Weights of a small sound classifier.
Model: 2.98M parameters, activation relu, widths [128, 128, 128].
Training: adam_atan2 at rate 0.0012, batches of 64, held-out accuracy 98%.
Rows from block 5 of a small sound classifier, named by matrix and row number. Rows with one number belong to one channel. Each number is 50 + 10 x the weight over its row's rms, rounded and kept within 0 to 99. All counts start at 0. After the name is the row's rms in percent of the matrix's.
After each channel's rows are labels from the 100 clips, of 14976, where the channel reaches its highest value: "top examples" is what is common among them. Only what is clearly more common there than usual is listed. The data: struck, bounced, scraped and rolled objects made by modal synthesis. In brackets: how many of the 100, against the usual share in percent.
# convs0: first width-11 conv (model.blocks.5.convs.0.weight, 128x128x11, each kernel summed), inputs 64-127
# convs1: second width-11 conv (model.blocks.5.convs.1.weight, 128x128x11, transposed, each kernel summed), outputs 64-127

convs0.67 112:49 51 40 48 58 37 49 51 41 50 51 40 45 51 56 39 45 45 54 62 53 48 59 47 50 41 44 31 52 50 43 31 51 43 31 57 56 43 54 45 51 21 51 51 48 54 37 41 51 44 44 42 53 65 56 57 54 44 49 44 20 27 51 47
convs1.67 091:55 48 45 48 63 39 48 49 53 49 42 47 45 52 57 27 61 50 56 66 58 47 45 64 52 43 32 49 42 57 51 57 49 46 20 53 52 55 56 49 50 56 49 61 56 87 38 41 55 53 43 60 47 49 47 45 44 56 54 54 56 43 51 53
top examples: small (100 vs 33.6); membrane (51 vs 13.1); one hit (50 vs 19.8)

convs0.125 110:46 51 00 48 48 48 52 44 53 24 36 49 52 45 48 51 51 55 47 48 41 49 46 46 44 53 60 51 43 46 46 44 54 48 48 30 53 50 47 41 20 41 55 48 40 51 45 43 50 45 40 41 43 47 50 47 61 54 03 50 43 41 64 47
convs1.125 086:51 43 38 53 53 38 57 48 40 46 57 53 37 48 65 48 48 52 47 46 53 69 21 39 32 50 42 63 40 44 49 43 63 49 43 33 42 59 44 37 57 41 46 56 40 43 56 43 41 54 34 46 55 55 41 44 40 53 36 54 59 64 50 48
top examples: glass-like damping (53 vs 16.7); ceramic-like damping (40 vs 17.3)

convs0.69 073:50 61 43 49 48 34 54 59 56 54 54 59 56 63 59 49 51 52 51 48 44 67 54 44 52 46 53 52 45 63 57 46 48 56 32 64 50 56 30 52 40 56 52 60 37 45 51 40 64 15 48 44 55 62 41 41 57 71 42 63 31 56 54 47
convs1.69 101:33 29 60 44 54 42 38 64 42 40 38 42 41 58 52 36 43 55 63 61 37 65 58 54 55 46 57 59 46 37 31 46 50 55 52 55 59 53 57 71 52 48 44 62 61 49 49 69 50 58 50 45 57 26 57 47 56 40 44 50 43 39 36 36
top examples: membrane (41 vs 13.1)

convs0.42 102:54 35 41 56 54 57 49 42 45 52 35 56 41 01 49 45 55 45 48 50 53 42 40 57 51 42 50 61 38 42 18 47 15 51 52 48 34 56 34 25 51 44 64 44 59 51 51 52 44 60 42 50 60 49 44 49 53 35 28 53 52 52 49 43
convs1.42 098:31 27 66 41 50 59 48 63 55 31 48 40 47 71 45 54 51 43 54 52 47 61 48 48 64 52 51 52 52 52 58 51 46 55 56 60 55 53 55 76 45 49 43 47 76 51 49 66 49 62 52 50 41 42 46 51 62 31 48 46 35 54 31 46
top examples: rubber-like damping (83 vs 16.3); clipping (39 vs 7.8); text has "clipped" (39 vs 7.8); shape: bar (30 vs 12.5)

convs0.120 078:50 27 49 51 53 59 48 57 38 53 56 58 50 53 51 38 57 50 39 64 51 45 45 54 47 54 58 48 45 51 47 59 52 40 50 60 60 40 47 43 53 54 10 53 44 61 46 24 53 70 42 52 57 48 38 61 53 51 48 49 48 50 59 49
convs1.120 094:24 58 48 43 51 49 55 23 42 51 68 55 50 57 48 46 49 47 43 51 29 51 59 49 55 51 64 50 49 58 48 50 37 49 60 67 58 58 50 45 53 60 39 54 69 53 36 60 57 57 54 63 42 47 48 45 61 48 56 47 52 50 54 52
top examples: clipping (33 vs 7.8); text has "clipped" (33 vs 7.8)

convs0.8 117:41 54 55 72 45 40 47 47 60 41 46 51 58 46 56 51 53 36 43 58 49 38 54 38 07 48 51 44 28 49 51 39 51 62 53 47 73 51 45 49 52 63 57 48 59 51 61 44 48 42 64 45 62 54 51 53 53 36 44 53 40 44 37 53
convs1.8 127:50 26 44 30 48 29 42 51 43 51 47 53 52 52 85 61 50 37 51 27 44 53 40 49 26 55 57 53 41 51 39 46 52 35 51 50 36 64 48 55 50 48 55 51 46 48 32 44 60 59 48 48 55 49 51 49 46 77 42 48 53 46 46 40
top examples: bar (93 vs 12.5)

convs0.6 133:49 52 44 67 52 59 51 51 59 47 46 57 51 44 53 51 55 53 06 47 43 60 53 58 44 57 54 58 54 52 41 46 47 48 46 48 63 54 43 44 52 75 63 46 68 54 52 45 50 37 51 48 36 83 46 55 35 52 40 64 49 63 42 57
convs1.6 121:59 52 48 44 44 44 60 51 43 48 49 50 46 50 43 35 36 74 22 57 55 64 63 58 52 31 48 57 51 42 50 50 53 51 39 51 46 53 50 51 44 17 63 52 48 49 43 55 53 55 49 42 53 00 52 47 51 51 49 29 49 41 46 49
top examples: membrane (90 vs 13.1); scraping (43 vs 20)

convs0.40 117:54 45 49 52 14 42 42 52 48 47 46 37 51 46 37 59 52 38 44 55 52 57 08 23 48 51 72 47 41 51 56 40 48 58 53 56 52 57 59 48 47 58 52 52 57 51 57 49 41 41 30 34 48 54 44 41 61 44 48 51 54 47 51 59
convs1.40 097:53 45 55 46 31 57 64 53 51 53 50 46 33 41 44 43 41 25 42 48 58 31 39 54 55 54 55 75 56 69 71 41 23 37 32 46 59 47 54 52 45 54 53 40 49 57 45 40 48 50 48 46 41 53 49 58 50 49 46 57 36 61 54 52
top examples: membrane (58 vs 13.1); plastic-like damping (57 vs 16.3); shape: round plate (40 vs 12.5)

convs0.82 080:64 42 41 52 45 61 41 48 51 57 53 57 32 32 52 44 47 52 53 46 48 52 52 45 48 43 35 56 46 44 30 54 56 42 53 60 46 66 35 56 53 48 62 51 56 47 46 66 43 57 42 40 43 67 40 47 43 50 42 51 50 71 63 47
convs1.82 078:43 28 48 44 44 53 53 57 61 50 55 37 45 56 48 52 50 43 54 50 47 53 56 52 64 46 43 55 46 54 62 49 52 58 53 57 57 56 57 78 50 61 39 52 56 63 32 50 61 49 50 44 45 49 46 56 53 44 66 59 47 56 34 36
top examples: hard striker (80 vs 50.6); membrane (54 vs 13.1); action: bouncing (44 vs 20)

convs0.88 132:50 42 49 44 62 36 47 50 44 48 51 46 39 50 51 44 45 48 55 16 49 53 67 47 46 21 34 27 44 62 53 43 54 40 20 50 52 47 51 49 59 23 57 52 50 51 50 54 50 46 31 56 54 60 46 42 52 50 46 47 41 22 52 64
convs1.88 122:51 47 49 65 53 41 43 48 69 57 51 61 21 49 46 47 61 33 56 24 54 47 50 61 62 41 50 53 55 58 55 61 35 49 27 45 79 56 45 41 41 67 58 67 55 48 59 38 53 37 36 46 36 62 47 72 50 46 49 64 49 50 49 57
top examples: membrane (100 vs 13.1); small (100 vs 33.6); one hit (44 vs 19.8)

convs0.90 068:65 51 36 66 59 30 60 48 46 51 40 52 46 36 55 56 59 36 38 33 41 46 41 40 36 35 63 65 38 53 43 36 46 38 52 28 47 58 34 40 45 38 47 68 45 39 45 59 48 31 60 38 41 49 47 33 44 68 20 56 48 52 51 42
convs1.90 078:58 66 51 49 52 52 42 32 58 41 48 52 45 45 50 55 47 54 41 42 42 61 34 54 38 55 54 44 49 47 62 38 51 37 44 27 54 48 42 38 58 51 45 34 52 52 51 49 46 52 40 65 49 59 56 34 44 58 33 39 59 64 58 62
top examples: small (87 vs 33.6); steel-like damping (41 vs 16.7)

convs0.115 122:48 32 46 35 52 45 48 50 36 53 56 51 22 52 34 47 55 61 44 48 46 52 48 52 52 31 53 42 44 68 52 62 52 44 43 56 32 66 52 39 50 48 54 54 49 53 38 50 59 47 49 28 36 54 39 47 54 65 51 50 44 53 60 46
convs1.115 106:42 46 53 74 48 48 46 49 62 50 46 49 45 57 47 49 33 53 61 40 47 61 58 57 32 36 51 46 34 42 33 66 59 66 34 44 74 56 48 44 59 62 54 57 58 46 59 39 61 51 42 34 48 46 45 52 72 23 56 54 57 48 50 58
top examples: membrane (74 vs 13.1); small (60 vs 33.6); scraping (48 vs 20)

convs0.98 119:46 59 39 49 64 44 57 46 44 45 57 46 66 53 62 49 45 27 47 50 50 50 56 75 50 65 45 48 48 44 44 65 37 66 70 48 46 56 50 53 46 42 59 49 47 54 41 57 58 43 56 59 33 34 46 47 45 49 54 35 39 45 53 48
convs1.98 109:56 45 53 45 37 41 68 48 59 53 46 56 47 49 58 37 56 32 48 51 47 52 51 31 49 27 49 59 50 57 50 61 47 48 24 52 56 48 38 50 49 57 62 60 46 53 51 43 57 53 66 59 39 61 40 57 48 45 47 59 52 51 48 50
top examples: bar (38 vs 12.5); string (30 vs 12.2)

convs0.35 051:66 43 34 47 53 47 47 63 49 48 33 55 42 51 50 51 47 42 34 52 67 35 55 45 46 45 45 55 52 40 55 53 51 44 28 50 39 55 59 42 55 51 77 71 54 41 41 54 48 38 66 41 36 29 49 56 50 58 43 55 51 44 72 64
convs1.35 112:56 52 58 56 44 41 40 31 53 45 36 39 48 53 49 52 47 50 45 40 78 53 64 51 51 51 64 33 50 54 50 63 44 51 61 47 54 53 41 51 54 43 49 41 48 52 30 53 62 42 53 63 58 51 45 52 63 53 50 15 58 54 61 46
top examples: small (68 vs 33.6); bouncing (43 vs 20); wood-like damping (37 vs 16.6)

convs0.52 109:51 50 48 43 42 50 51 42 40 45 29 33 43 53 45 49 53 40 50 37 50 50 27 51 64 48 65 32 49 47 46 29 47 49 42 57 56 53 53 49 41 46 53 58 57 13 45 57 50 46 53 41 52 46 44 44 53 38 48 52 60 53 45 47
convs1.52 079:64 67 60 50 60 60 49 50 59 51 48 42 48 30 42 36 55 46 40 52 53 29 34 57 54 47 51 58 61 62 83 42 32 39 51 44 57 38 63 48 51 56 49 21 41 46 47 47 43 39 51 47 52 50 78 56 36 64 61 64 54 56 61 65
top examples: membrane (46 vs 13.1); repeated hits (42 vs 19.9)

convs0.58 109:62 50 51 55 48 55 54 46 53 55 43 45 29 01 50 55 53 48 54 50 52 40 37 53 52 36 55 54 46 44 27 47 17 52 35 50 30 51 27 29 52 39 58 52 66 47 51 54 46 58 43 50 52 46 42 49 47 52 41 52 54 46 52 52
convs1.58 094:36 30 60 48 53 57 42 70 63 28 53 44 51 63 49 53 50 46 58 47 35 57 48 50 69 54 48 54 49 44 62 49 54 53 48 55 56 51 61 81 49 44 42 41 70 47 50 62 52 56 45 49 42 43 62 45 51 40 53 55 35 47 19 51
top examples: material: steel (43 vs 16.7); clipping (37 vs 7.8); text has "clipped" (37 vs 7.8); pink noise (34 vs 8.6)

convs0.121 078:35 53 41 55 44 28 56 49 38 54 55 61 54 41 40 51 44 57 31 52 38 50 36 47 39 41 44 33 38 44 50 45 34 48 17 47 31 55 52 55 60 28 42 55 52 50 50 41 40 62 66 51 33 44 55 48 55 46 43 42 34 49 67 43
convs1.121 074:69 64 56 53 56 46 40 53 72 45 20 35 59 41 49 52 35 56 55 52 47 40 43 59 46 43 57 44 68 57 57 47 40 47 49 47 64 34 38 48 62 33 50 46 61 57 31 43 49 39 42 48 56 44 39 49 64 49 54 27 48 45 54 51
top examples: small (85 vs 33.6); steel-like damping (61 vs 16.7); text has "plate" (61 vs 24.7)

convs0.1 122:53 34 46 33 56 31 52 45 29 50 56 42 29 34 52 44 42 52 47 58 55 53 54 56 43 39 58 26 40 38 37 29 48 48 31 51 30 53 59 44 42 51 53 47 56 50 38 54 55 46 60 40 49 51 57 48 56 60 45 50 29 42 46 49
convs1.1 090:51 32 48 46 65 54 43 54 50 42 46 54 57 53 59 44 42 62 69 83 56 56 51 49 46 43 46 54 46 32 42 52 61 54 47 53 06 55 52 56 52 45 49 58 55 66 38 49 62 56 31 51 75 49 47 52 72 58 52 37 51 43 34 50
top examples: small (94 vs 33.6); clamped rod (66 vs 12.2)

convs0.27 082:48 38 26 45 50 48 41 55 46 21 48 51 38 43 65 57 52 47 40 65 43 36 56 51 52 61 53 42 43 49 51 55 52 51 39 55 49 35 49 39 27 50 46 58 37 38 46 55 54 26 53 50 45 38 35 44 58 57 35 66 63 41 64 36
convs1.27 075:54 72 52 55 62 48 36 55 52 35 71 48 54 36 69 43 65 46 43 49 34 59 68 43 32 53 55 52 32 39 53 51 55 56 54 60 52 60 44 43 45 58 40 31 37 47 59 34 42 41 48 58 45 57 60 40 39 46 61 38 51 51 60 65
top examples: clipping (55 vs 7.8); text has "clipped" (55 vs 7.8); repeated hits (49 vs 19.9)

convs0.109 088:49 54 41 55 49 34 41 45 38 52 53 48 55 43 45 60 00 46 42 55 54 56 39 56 43 48 44 47 48 52 08 50 44 54 49 54 50 61 48 39 00 53 52 44 47 50 35 47 60 45 61 53 46 52 50 46 45 46 48 35 37 61 59 45
convs1.109 164:48 52 56 46 42 55 47 47 57 49 55 47 53 49 49 52 15 50 46 56 37 53 57 52 52 48 53 23 53 46 29 51 48 50 52 50 45 45 55 50 99 50 60 36 55 52 49 55 49 49 48 50 87 38 39 57 51 53 51 37 66 51 54 50
top examples: hard striker (100 vs 50.6); medium (64 vs 32.7); shape: bar (35 vs 12.5)

convs0.60 083:71 48 41 45 44 47 47 71 40 58 54 57 48 33 53 41 54 46 45 41 55 45 53 43 53 51 44 66 52 51 14 51 46 52 56 90 49 54 57 46 74 55 72 77 58 45 61 58 52 38 48 59 45 52 50 49 53 52 58 54 50 53 66 39
convs1.60 107:51 35 55 53 50 51 48 57 56 52 48 50 50 39 46 51 45 47 56 52 31 55 58 52 53 52 57 54 51 45 64 40 51 52 57 57 52 44 58 60 50 49 60 51 65 55 50 47 55 45 45 42 44 34 43 60 47 52 53 61 49 44 46 54
top examples: rubber-like damping (61 vs 16.3); clipping (36 vs 7.8); text has "clipped" (36 vs 7.8)

convs0.33 102:48 68 48 57 66 60 33 39 34 48 50 43 46 42 50 75 53 35 55 33 61 56 53 63 56 63 25 47 35 44 51 40 46 58 58 46 56 54 59 49 47 59 46 46 48 50 36 55 47 36 46 58 53 12 38 23 55 47 49 50 43 56 52 52
convs1.33 090:32 41 52 51 43 59 52 52 66 54 47 77 54 46 36 48 39 42 47 45 48 51 42 46 46 63 42 52 42 46 51 42 66 65 55 43 60 64 39 30 55 57 29 46 46 57 50 40 47 37 75 34 63 57 54 50 54 54 45 54 60 50 47 58
top examples: bar (77 vs 12.5); small (65 vs 33.6); one hit (44 vs 19.8)